config = dict(
    dataset='simulated stained blood smears',
    encoder_activation='gelu',
    encoder_patch_size=[8, 8],
    encoder_width=384,
    decoder_norm='batchnorm',
    decoder_blocks_per_level=2,
    init='kaiming_normal',
    sam_rho=0.1,
    adamw_weight_decay_other_params=0,
)
Rows from block 8 of the encoder of a small segmentation model, named by matrix and row number. Rows with one number belong to one neuron. Each number is 50 + 15 x the weight over its row's rms, rounded and kept within 0 to 99. All counts start at 0. After the name is the row's rms in percent of the matrix's.
After each neuron's rows are labels from the 100 images, of 14976, where the neuron reaches its highest value: "patch colour" is the nearest of a few named colours to the mean colour under the peak; "lies over" is the class under the peak. Only what is clearly more common there than usual is listed. The data: simulated stained blood smears.
# fc1: MLP up (encoder.blocks.8.mlp.fc1.weight, 1536x384), inputs 140-174
# fc2: MLP down (encoder.blocks.8.mlp.fc2.weight, 384x1536, transposed), outputs 140-174

fc1.271 095:26 30 58 61 46 75 44 15 38 32 54 52 60 67 25 41 60 68 34 49 50 58 36 35 38 43 50 81 64 42 62 60 75 77 40
fc2.271 075:40 35 52 52 65 41 81 44 48 47 58 44 48 60 28 53 63 48 53 64 61 56 71 38 44 62 53 52 38 59 29 37 64 55 36
patch colour: purple
lies over: large cell

fc1.343 135:14 43 44 76 71 57 67 60 43 29 48 53 13 28 42 41 47 65 48 37 32 71 47 50 42 57 38 48 43 49 57 37 47 25 65
fc2.343 136:61 40 44 42 53 42 46 31 34 62 55 20 23 29 42 52 36 68 32 54 34 58 35 60 64 41 59 60 43 46 74 08 51 43 81
patch colour: pink
lies over: small cell

fc1.504 091:48 55 40 60 30 66 39 58 60 38 53 79 67 48 35 57 29 45 69 76 45 46 86 51 58 27 75 44 41 23 39 61 57 61 54
fc2.504 097:48 32 46 57 44 55 54 43 29 37 70 69 51 64 57 89 31 50 22 63 42 43 44 58 55 52 37 56 48 45 70 33 65 41 50
patch colour: pink
lies over: small cell

fc1.630 112:33 51 43 72 67 23 33 39 53 39 77 44 57 47 50 92 34 73 35 75 38 57 50 57 35 17 44 50 42 49 58 31 33 30 45
fc2.630 110:28 50 27 67 33 48 53 47 31 44 52 43 34 66 51 12 55 60 70 16 57 22 50 74 62 72 74 36 57 58 36 61 23 32 52
patch colour: pink
lies over: small cell

fc1.510 097:38 58 39 65 43 40 42 40 22 54 59 62 71 34 43 62 37 71 39 48 33 40 75 60 38 65 43 71 40 54 59 51 51 63 57
fc2.510 104:64 47 63 40 73 51 64 56 54 45 39 53 49 41 21 54 36 45 22 45 47 56 54 50 65 33 73 39 72 57 31 29 67 63 46
patch colour: purple
lies over: large cell

fc1.66 122:59 63 32 63 41 40 58 49 50 33 39 69 60 51 20 39 57 50 44 67 56 58 54 28 52 79 56 38 25 50 54 36 42 17 51
fc2.66 130:62 20 42 25 37 70 59 79 49 50 37 29 25 50 52 67 69 57 35 52 76 51 35 48 78 48 62 68 82 29 59 38 53 51 29
patch colour: pink
lies over: small cell

fc1.122 078:75 62 35 51 37 61 19 52 32 55 34 50 41 37 42 66 52 62 54 35 59 58 55 20 53 44 40 60 27 63 67 74 48 58 71
fc2.122 083:36 66 74 33 00 31 23 30 48 64 64 41 60 46 46 44 53 23 19 51 44 51 29 52 66 61 32 67 57 64 73 42 55 70 61
patch colour: pink
lies over: small cell

fc1.556 077:35 37 42 41 41 52 36 34 57 48 45 41 50 54 32 61 69 74 24 44 52 10 68 41 44 22 51 58 38 75 51 47 34 72 35
fc2.556 084:60 45 52 44 75 66 55 43 75 54 40 70 42 40 57 82 40 33 43 30 55 65 30 57 62 44 73 30 71 42 29 62 37 47 52
patch colour: purple
lies over: large cell

fc1.582 065:53 67 36 39 34 60 59 49 36 30 18 35 57 68 57 68 36 91 61 94 66 43 31 56 66 62 49 16 40 65 33 45 30 63 58
fc2.582 070:37 79 41 27 44 50 48 61 45 55 48 46 59 48 65 56 25 39 67 66 85 46 48 61 57 65 67 71 53 40 48 52 47 69 60
patch colour: pink
lies over: large cell

fc1.9 071:36 61 27 83 35 70 47 76 58 42 45 42 44 49 64 44 50 70 46 56 44 64 49 57 63 51 38 20 42 52 82 53 71 72 27
fc2.9 067:59 67 49 41 36 42 61 44 53 29 65 63 28 59 34 60 52 70 58 64 49 40 59 02 32 41 35 44 51 60 48 62 66 37 29
patch colour: pink
lies over: small cell

fc1.464 072:44 54 58 40 57 44 75 55 82 56 43 34 62 55 64 57 44 35 62 30 41 34 54 63 59 58 34 41 74 36 47 50 47 49 64
fc2.464 074:73 56 44 72 45 59 62 77 36 51 44 51 62 74 60 44 57 40 41 46 76 77 73 70 37 70 52 49 39 44 59 48 18 57 25
patch colour: pink
lies over: small cell

fc1.542 084:61 61 85 25 43 56 43 44 56 61 56 50 35 58 51 33 61 31 45 33 67 49 57 41 57 51 58 69 70 45 46 30 43 70 64
fc2.542 090:61 49 79 34 62 68 64 63 54 73 58 41 47 66 52 41 56 38 71 38 43 63 62 67 54 48 73 65 57 53 47 34 60 33 20
patch colour: purple; grey
lies over: large cell

fc1.109 053:58 44 30 43 62 48 61 54 57 46 30 61 46 50 34 38 24 24 54 49 45 58 28 49 66 62 45 56 39 44 95 41 15 83 66
fc2.109 051:69 25 55 52 62 41 59 43 49 63 48 57 40 60 52 37 45 33 76 55 18 32 33 55 48 32 70 43 27 47 45 47 51 46 45
patch colour: purple
lies over: large cell

fc1.344 052:32 47 74 41 55 92 52 37 39 41 56 52 32 41 33 37 65 79 57 45 55 38 15 36 43 68 32 58 47 57 75 71 76 48 54
fc2.344 056:53 44 73 57 51 53 52 58 67 63 49 39 30 57 42 51 70 48 66 46 47 53 42 31 57 39 39 55 56 64 69 65 29 51 42
patch colour: purple
lies over: large cell

fc1.655 105:44 57 28 76 49 77 50 59 63 56 40 36 25 63 48 57 49 46 40 56 36 65 52 45 50 47 20 62 34 46 61 69 62 33 49
fc2.655 096:50 36 37 84 64 40 76 59 40 45 43 39 48 23 42 15 42 62 55 63 45 54 48 45 45 51 45 50 64 58 29 55 64 70 46
patch colour: pink
lies over: small cell

fc1.553 064:30 66 38 34 63 68 41 31 28 48 44 30 22 64 41 65 44 67 48 59 56 50 12 38 55 70 42 31 44 50 73 24 49 68 52
fc2.553 066:67 32 53 54 54 31 63 36 62 46 26 37 49 65 72 54 43 52 42 26 40 64 52 51 42 43 44 76 44 59 44 56 60 34 64
patch colour: pink
lies over: small cell

fc1.64 099:41 30 59 37 39 78 54 56 40 52 20 19 69 60 53 33 65 58 41 19 56 59 61 31 47 26 70 46 65 64 58 22 38 58 36
fc2.64 094:38 27 78 67 60 44 52 43 49 37 59 80 58 28 62 69 37 34 46 46 40 50 67 37 38 27 62 60 66 60 56 24 40 57 60
patch colour: purple
lies over: large cell

fc1.551 061:29 71 43 58 40 35 58 43 40 32 49 64 63 46 46 28 22 50 59 37 44 55 65 57 39 58 67 56 72 50 37 35 26 45 57
fc2.551 061:51 52 50 52 74 66 54 79 48 32 55 59 55 47 44 58 51 43 49 71 24 83 40 23 62 55 65 70 60 61 52 56 77 41 44
patch colour: pink
lies over: small cell

fc1.63 057:69 58 60 45 75 52 54 58 39 46 38 44 36 47 04 56 37 35 72 61 57 60 54 33 38 45 48 56 47 62 40 32 20 54 41
fc2.63 063:53 47 23 26 00 63 73 51 61 43 46 49 43 33 62 52 64 48 58 48 65 51 76 50 37 75 51 59 69 29 36 83 66 64 44
patch colour: pink
lies over: small cell

fc1.88 095:52 65 56 59 70 45 42 39 53 63 82 69 28 60 45 63 17 43 50 60 57 28 61 54 68 60 56 18 71 63 39 50 73 44 34
fc2.88 094:42 40 64 43 41 49 41 59 59 44 48 22 46 54 37 68 48 65 54 46 27 70 68 38 67 63 42 82 74 19 74 55 21 62 48
patch colour: pink
lies over: small cell

fc1.397 080:44 70 50 35 54 77 59 58 45 43 36 68 39 43 66 81 47 49 44 53 43 42 72 80 50 73 46 35 33 56 59 49 76 08 88
fc2.397 074:78 48 44 47 48 59 62 40 49 34 18 38 58 90 73 66 58 43 58 49 72 59 35 34 51 57 58 55 34 55 36 40 53 69 46
patch colour: pink
lies over: small cell

fc1.25 103:35 61 54 39 51 37 54 54 51 61 40 33 61 66 75 69 64 76 47 50 48 66 48 52 27 28 74 42 76 49 34 54 72 73 28
fc2.25 095:47 76 31 72 25 59 30 54 40 58 54 57 54 45 17 52 91 41 46 48 54 38 55 39 71 30 14 46 73 22 79 34 50 35 56
patch colour: pink
lies over: small cell

fc1.246 106:48 63 57 51 44 25 34 33 76 29 66 57 49 81 25 49 67 40 87 61 67 17 66 41 33 50 64 45 48 39 46 43 50 50 62
fc2.246 102:69 47 28 35 78 76 46 59 50 78 19 45 52 39 66 58 87 36 33 36 47 74 25 49 34 78 47 48 44 67 30 70 45 65 56
patch colour: grey
lies over: large cell

fc1.723 089:52 54 42 44 53 68 61 37 66 49 59 37 64 74 54 67 55 57 43 33 47 46 59 35 62 48 45 47 40 83 53 68 57 42 45
fc2.723 086:46 53 66 57 34 48 10 58 44 87 34 37 43 37 67 72 22 53 49 74 22 43 60 48 18 41 67 51 47 40 84 44 36 42 58
patch colour: purple
lies over: large cell

fc1.471 074:54 53 64 54 53 70 59 28 50 39 39 39 52 34 36 50 50 63 71 46 53 46 62 22 69 72 44 58 33 62 71 49 66 49 40
fc2.471 071:28 44 68 56 71 56 55 59 55 42 50 49 47 32 37 52 73 61 78 42 41 27 62 21 40 40 52 61 50 73 91 83 44 45 42
patch colour: purple
lies over: large cell

fc1.154 074:54 26 54 26 47 37 66 47 54 77 65 51 77 29 39 51 33 64 74 40 52 49 85 48 61 49 70 26 59 56 41 74 33 68 42
fc2.154 073:19 50 34 58 33 58 43 34 51 62 31 52 49 49 46 35 46 41 55 30 62 46 36 53 54 61 49 47 63 40 37 51 55 58 39
patch colour: pink
lies over: small cell

fc1.261 107:50 53 53 78 39 64 48 73 43 49 50 60 67 61 52 40 33 60 45 48 35 61 45 48 57 56 71 29 48 63 50 62 54 19 59
fc2.261 099:51 48 50 28 49 27 67 53 75 45 49 29 40 68 30 43 33 34 17 57 52 66 49 52 30 45 53 44 66 56 55 56 53 56 52
patch colour: pink
lies over: small cell

fc1.721 057:61 51 23 50 40 57 57 77 40 40 45 57 58 71 39 51 57 40 60 50 74 57 32 34 36 34 33 86 67 35 66 55 47 39 32
fc2.721 055:41 50 46 56 37 17 49 30 56 38 65 44 53 33 42 50 45 50 48 55 32 53 68 54 58 61 90 44 33 38 58 70 50 68 55
patch colour: pink
lies over: small cell

fc1.110 102:55 32 43 39 69 36 63 33 26 58 27 63 49 61 49 41 60 51 52 25 37 46 54 70 20 28 55 23 43 43 38 45 33 66 20
fc2.110 106:36 31 62 64 63 55 91 55 26 27 52 41 53 42 95 63 58 49 77 50 57 56 38 26 63 57 53 59 63 51 47 38 65 71 36
patch colour: pink
lies over: small cell

fc1.385 092:54 59 46 49 49 43 33 51 62 58 44 48 70 53 53 56 18 61 65 23 52 41 31 57 53 19 49 31 77 49 49 57 69 38 50
fc2.385 093:38 45 65 39 28 30 57 60 13 34 20 58 30 54 84 37 59 48 33 41 65 64 07 51 64 68 42 32 31 27 47 33 40 66 47
patch colour: pink
lies over: small cell

fc1.561 060:22 43 34 53 58 89 27 41 77 52 78 21 53 43 32 52 68 36 43 46 57 46 43 82 53 46 43 55 58 68 55 65 23 43 60
fc2.561 066:79 41 83 37 48 64 30 23 58 24 72 56 41 61 55 46 77 65 52 42 58 48 67 59 24 24 30 36 58 59 64 23 64 33 26
patch colour: grey
lies over: large cell

fc1.93 129:29 32 28 50 60 53 24 63 73 46 64 74 32 47 45 65 61 58 56 33 51 36 22 44 64 41 45 62 08 39 62 36 39 66 59
fc2.93 126:31 78 37 58 36 37 54 46 50 39 39 53 85 60 58 27 49 71 66 50 56 41 53 37 39 42 37 40 53 36 60 76 26 68 53
patch colour: pink
lies over: small cell

fc1.51 134:36 31 52 52 36 56 31 47 18 69 54 51 55 48 54 67 16 44 41 73 69 40 31 50 54 36 72 17 46 38 52 40 81 27 45
fc2.51 130:52 31 62 48 47 49 34 47 56 46 68 62 58 69 48 26 66 47 61 50 68 60 56 38 29 46 17 25 61 46 37 75 79 64 70
patch colour: pink
lies over: large cell

fc1.658 094:52 43 42 52 53 59 39 45 53 55 48 35 59 46 46 44 30 37 42 72 43 59 62 75 60 38 30 79 51 71 53 31 63 37 60
fc2.658 094:38 41 68 44 69 40 42 24 24 36 64 28 80 49 69 65 62 51 54 61 28 61 54 54 65 47 64 70 69 33 35 17 32 72 40
patch colour: pink
lies over: small cell

fc1.151 090:62 77 47 50 39 36 32 61 50 55 30 49 50 43 27 46 52 28 16 65 54 25 46 45 36 52 56 52 28 50 50 09 50 86 41
fc2.151 095:85 57 63 30 46 44 48 52 47 75 22 32 55 63 62 49 41 61 57 77 37 49 61 69 68 57 54 57 49 41 17 25 59 53 50
patch colour: purple; grey
lies over: large cell

fc1.440 096:42 35 79 45 52 63 75 40 72 07 00 32 63 67 47 45 53 45 40 39 27 40 41 65 51 49 74 76 46 45 64 76 41 52 33
fc2.440 097:40 56 32 42 17 42 44 57 75 34 57 52 42 31 49 82 49 63 54 80 47 51 22 50 26 48 33 48 57 52 32 43 58 32 60
patch colour: grey
lies over: large cell

fc1.528 114:20 60 54 71 41 46 46 51 44 45 61 36 16 43 47 73 62 67 28 53 48 35 32 76 68 46 27 55 39 44 42 25 50 26 63
fc2.528 111:75 39 55 67 47 64 28 71 60 64 36 51 46 48 73 47 77 54 25 52 25 74 45 68 67 38 48 24 24 74 44 99 52 30 75
patch colour: pink
lies over: small cell

fc1.307 135:61 55 41 72 60 52 47 62 60 21 40 40 45 40 84 61 59 59 57 57 24 50 39 48 72 58 49 46 26 31 56 68 31 44 60
fc2.307 133:71 65 60 50 50 37 60 84 48 55 59 57 50 79 36 41 55 38 58 39 74 50 59 52 48 56 36 50 70 40 73 48 69 29 64
patch colour: pink
lies over: large cell

fc1.79 099:15 68 50 62 42 41 90 47 66 43 36 19 25 71 61 46 59 83 47 61 49 46 61 40 45 68 66 31 61 37 92 40 23 63 52
fc2.79 094:48 48 63 34 21 46 55 33 43 49 78 37 45 52 74 60 48 30 74 33 31 38 42 67 51 41 38 49 58 49 38 55 75 64 45
patch colour: grey; purple
lies over: nucleus

fc1.367 071:50 46 70 36 58 68 65 24 31 53 71 76 26 30 43 28 54 41 51 52 44 55 45 42 37 33 56 69 37 35 94 52 50 59 50
fc2.367 062:52 53 56 52 70 63 57 40 62 57 44 69 44 39 45 45 70 34 59 57 44 59 56 32 44 33 49 62 54 66 55 53 53 42 21
patch colour: purple
lies over: large cell

fc1.62 095:28 69 54 43 63 70 59 57 38 55 32 28 39 54 60 45 49 05 49 59 70 61 67 42 53 53 38 35 45 44 46 62 57 51 56
fc2.62 092:25 46 49 45 43 43 51 38 50 46 74 62 20 29 55 14 48 57 59 64 45 28 65 34 76 57 55 49 79 68 47 19 64 39 21
patch colour: purple
lies over: large cell

fc1.577 076:50 70 44 59 55 44 56 72 66 70 41 57 59 53 30 41 52 49 67 50 58 68 30 80 60 50 82 48 37 33 64 37 37 44 61
fc2.577 075:49 69 23 47 69 54 31 37 73 48 46 68 60 51 46 42 60 24 36 69 58 54 44 46 73 65 65 34 70 52 22 45 31 42 64
patch colour: grey
lies over: large cell

fc1.280 086:60 64 65 75 61 36 56 57 45 61 43 60 53 43 48 47 60 35 74 27 75 47 35 50 51 77 63 35 42 18 32 48 51 60 58
fc2.280 090:53 56 20 15 34 48 66 51 44 36 38 27 26 53 45 64 54 21 42 61 55 26 49 40 66 43 52 78 39 55 80 27 66 59 45
patch colour: pink
lies over: small cell

fc1.722 089:42 23 49 33 65 47 63 48 44 44 29 33 62 77 29 22 40 76 28 54 49 53 57 34 59 43 48 61 49 60 46 36 24 55 63
fc2.722 087:68 25 65 56 65 47 48 47 73 56 19 77 57 58 59 48 53 31 37 09 60 52 41 78 61 42 40 50 59 21 44 63 26 36 38
patch colour: purple; grey
lies over: large cell

fc1.102 102:49 44 50 25 42 38 02 21 45 76 47 43 41 36 32 57 52 48 44 45 48 60 56 70 54 49 76 37 41 52 68 31 47 36 53
fc2.102 109:48 47 82 29 46 33 63 48 51 59 47 41 55 25 61 37 39 56 55 55 49 62 32 30 58 79 39 48 37 47 62 45 50 58 61
patch colour: pink
lies over: small cell

fc1.741 078:84 38 39 66 32 36 39 44 34 66 79 27 36 51 22 50 59 48 64 50 53 21 50 33 44 46 60 58 70 72 55 39 65 60 49
fc2.741 079:59 58 53 60 68 51 41 25 48 59 57 36 33 52 59 53 58 46 72 66 53 44 40 27 42 37 49 57 34 44 47 15 43 85 27
patch colour: pink
lies over: small cell

fc1.536 117:66 62 47 40 49 44 65 58 48 28 40 46 51 43 70 43 52 53 47 51 60 58 40 63 69 49 71 62 62 65 34 22 52 42 40
fc2.536 115:33 53 49 62 49 36 46 43 39 50 60 65 62 43 38 36 59 58 63 47 59 65 43 60 48 54 47 71 36 58 32 73 48 55 20
patch colour: grey
lies over: large cell

fc1.229 094:61 37 56 19 66 66 72 34 48 32 37 76 72 50 48 44 38 52 67 67 32 51 48 48 35 31 48 61 64 54 44 22 65 64 32
fc2.229 093:35 33 45 62 60 65 78 19 48 63 40 49 57 44 42 22 46 33 61 60 53 53 40 61 51 35 69 53 42 46 51 35 51 58 22
patch colour: purple
lies over: large cell

fc1.291 074:91 71 37 50 46 55 38 44 64 44 82 61 61 77 67 35 42 58 47 55 50 44 62 82 38 59 30 36 48 51 32 83 33 35 44
fc2.291 069:29 25 68 66 50 32 62 77 32 53 55 38 51 26 34 53 35 46 75 77 34 82 72 60 52 38 27 45 39 31 40 31 42 63 37
patch colour: pink
lies over: small cell

fc1.564 124:24 37 52 32 45 53 45 59 57 40 47 31 48 29 57 52 42 69 47 51 43 79 58 29 42 46 72 37 42 88 57 28 65 61 39
fc2.564 108:74 60 71 48 59 28 46 40 24 66 61 26 47 43 49 44 66 27 47 54 45 50 66 29 67 22 73 70 45 31 57 49 57 44 75
patch colour: grey
lies over: nucleus

fc1.508 114:56 60 39 56 21 55 83 74 73 46 83 23 51 58 54 48 70 50 55 67 77 77 65 54 34 72 41 50 57 68 50 47 51 42 56
fc2.508 112:43 53 69 22 50 47 50 67 24 36 48 37 65 30 39 59 49 53 63 31 35 65 64 27 81 78 56 29 57 62 38 44 38 58 34
patch colour: pink
lies over: small cell

fc1.120 097:20 21 46 66 52 60 51 39 49 68 64 49 52 44 56 29 57 73 40 56 22 20 51 81 70 65 77 30 74 40 70 60 76 58 32
fc2.120 091:37 59 53 52 48 92 59 60 43 55 59 58 58 67 62 50 40 66 37 60 65 43 47 67 53 78 61 56 63 42 32 27 56 62 73
patch colour: pink
lies over: small cell

fc1.531 098:54 35 55 31 20 29 58 67 69 86 50 55 33 50 68 74 44 62 34 60 37 66 40 53 42 61 52 39 51 57 67 55 50 37 46
fc2.531 107:36 69 61 54 35 44 32 62 43 72 31 54 31 63 42 57 30 58 48 53 40 33 23 49 82 53 47 48 46 62 57 54 48 59 55
patch colour: pink
lies over: small cell

fc1.462 112:66 52 17 76 41 49 50 59 56 52 38 65 77 47 56 77 41 39 26 52 25 64 66 31 49 53 64 56 43 34 55 63 55 61 18
fc2.462 121:20 42 41 62 62 70 10 36 61 64 35 54 73 49 69 75 74 50 29 59 57 73 35 66 67 63 36 67 89 51 26 42 25 44 28
patch colour: grey
lies over: small cell

fc1.85 114:13 57 43 47 67 50 56 27 74 17 52 34 70 32 19 31 40 52 63 42 67 46 50 32 34 72 62 45 46 70 71 52 36 35 62
fc2.85 113:66 50 30 60 35 33 49 42 45 76 52 47 28 57 38 38 45 50 64 59 50 44 51 42 68 38 38 31 54 55 62 53 45 60 43
patch colour: pink
lies over: small cell

fc1.654 100:47 79 54 64 65 48 41 53 28 52 45 57 32 45 62 46 58 41 35 57 45 71 74 46 40 65 41 40 42 21 42 81 66 39 59
fc2.654 100:52 41 59 48 70 74 58 49 69 46 49 16 43 44 54 38 48 55 48 40 31 57 63 47 77 29 22 67 51 56 63 34 57 30 52
patch colour: pink
lies over: small cell

fc1.406 121:32 31 50 56 54 70 59 54 42 68 45 35 46 54 17 65 67 41 24 64 66 63 27 35 57 53 57 69 33 61 55 75 67 60 65
fc2.406 107:39 30 32 47 52 25 59 63 64 47 64 54 43 35 52 52 43 59 58 62 43 66 54 25 88 47 60 46 11 30 63 72 76 60 35
patch colour: pink
lies over: small cell

fc1.58 117:34 44 50 23 31 63 39 39 65 63 70 55 55 52 26 42 33 58 65 47 52 68 55 51 39 58 62 22 17 54 46 55 52 50 51
fc2.58 113:68 35 38 63 39 35 43 69 39 35 63 44 64 44 35 43 48 31 58 49 62 59 48 28 30 69 33 49 69 49 56 70 35 22 39
patch colour: pink
lies over: small cell

fc1.497 109:59 33 39 45 43 48 35 55 33 24 46 50 46 52 49 38 63 20 65 53 66 34 53 45 43 36 48 49 42 74 50 57 44 53 57
fc2.497 114:37 49 56 41 40 70 52 37 53 85 27 35 70 36 43 54 60 59 55 56 45 20 42 30 33 26 65 32 60 43 43 33 66 56 44
patch colour: pink
lies over: small cell

fc1.214 101:62 71 30 35 42 66 60 17 66 24 16 71 54 51 43 52 71 41 55 59 69 55 24 43 61 45 25 35 52 54 47 55 47 58 46
fc2.214 104:69 57 68 59 72 50 46 71 62 18 70 50 23 41 29 50 50 65 46 32 38 39 51 28 46 66 36 59 52 58 55 38 65 66 37
patch colour: pink
lies over: small cell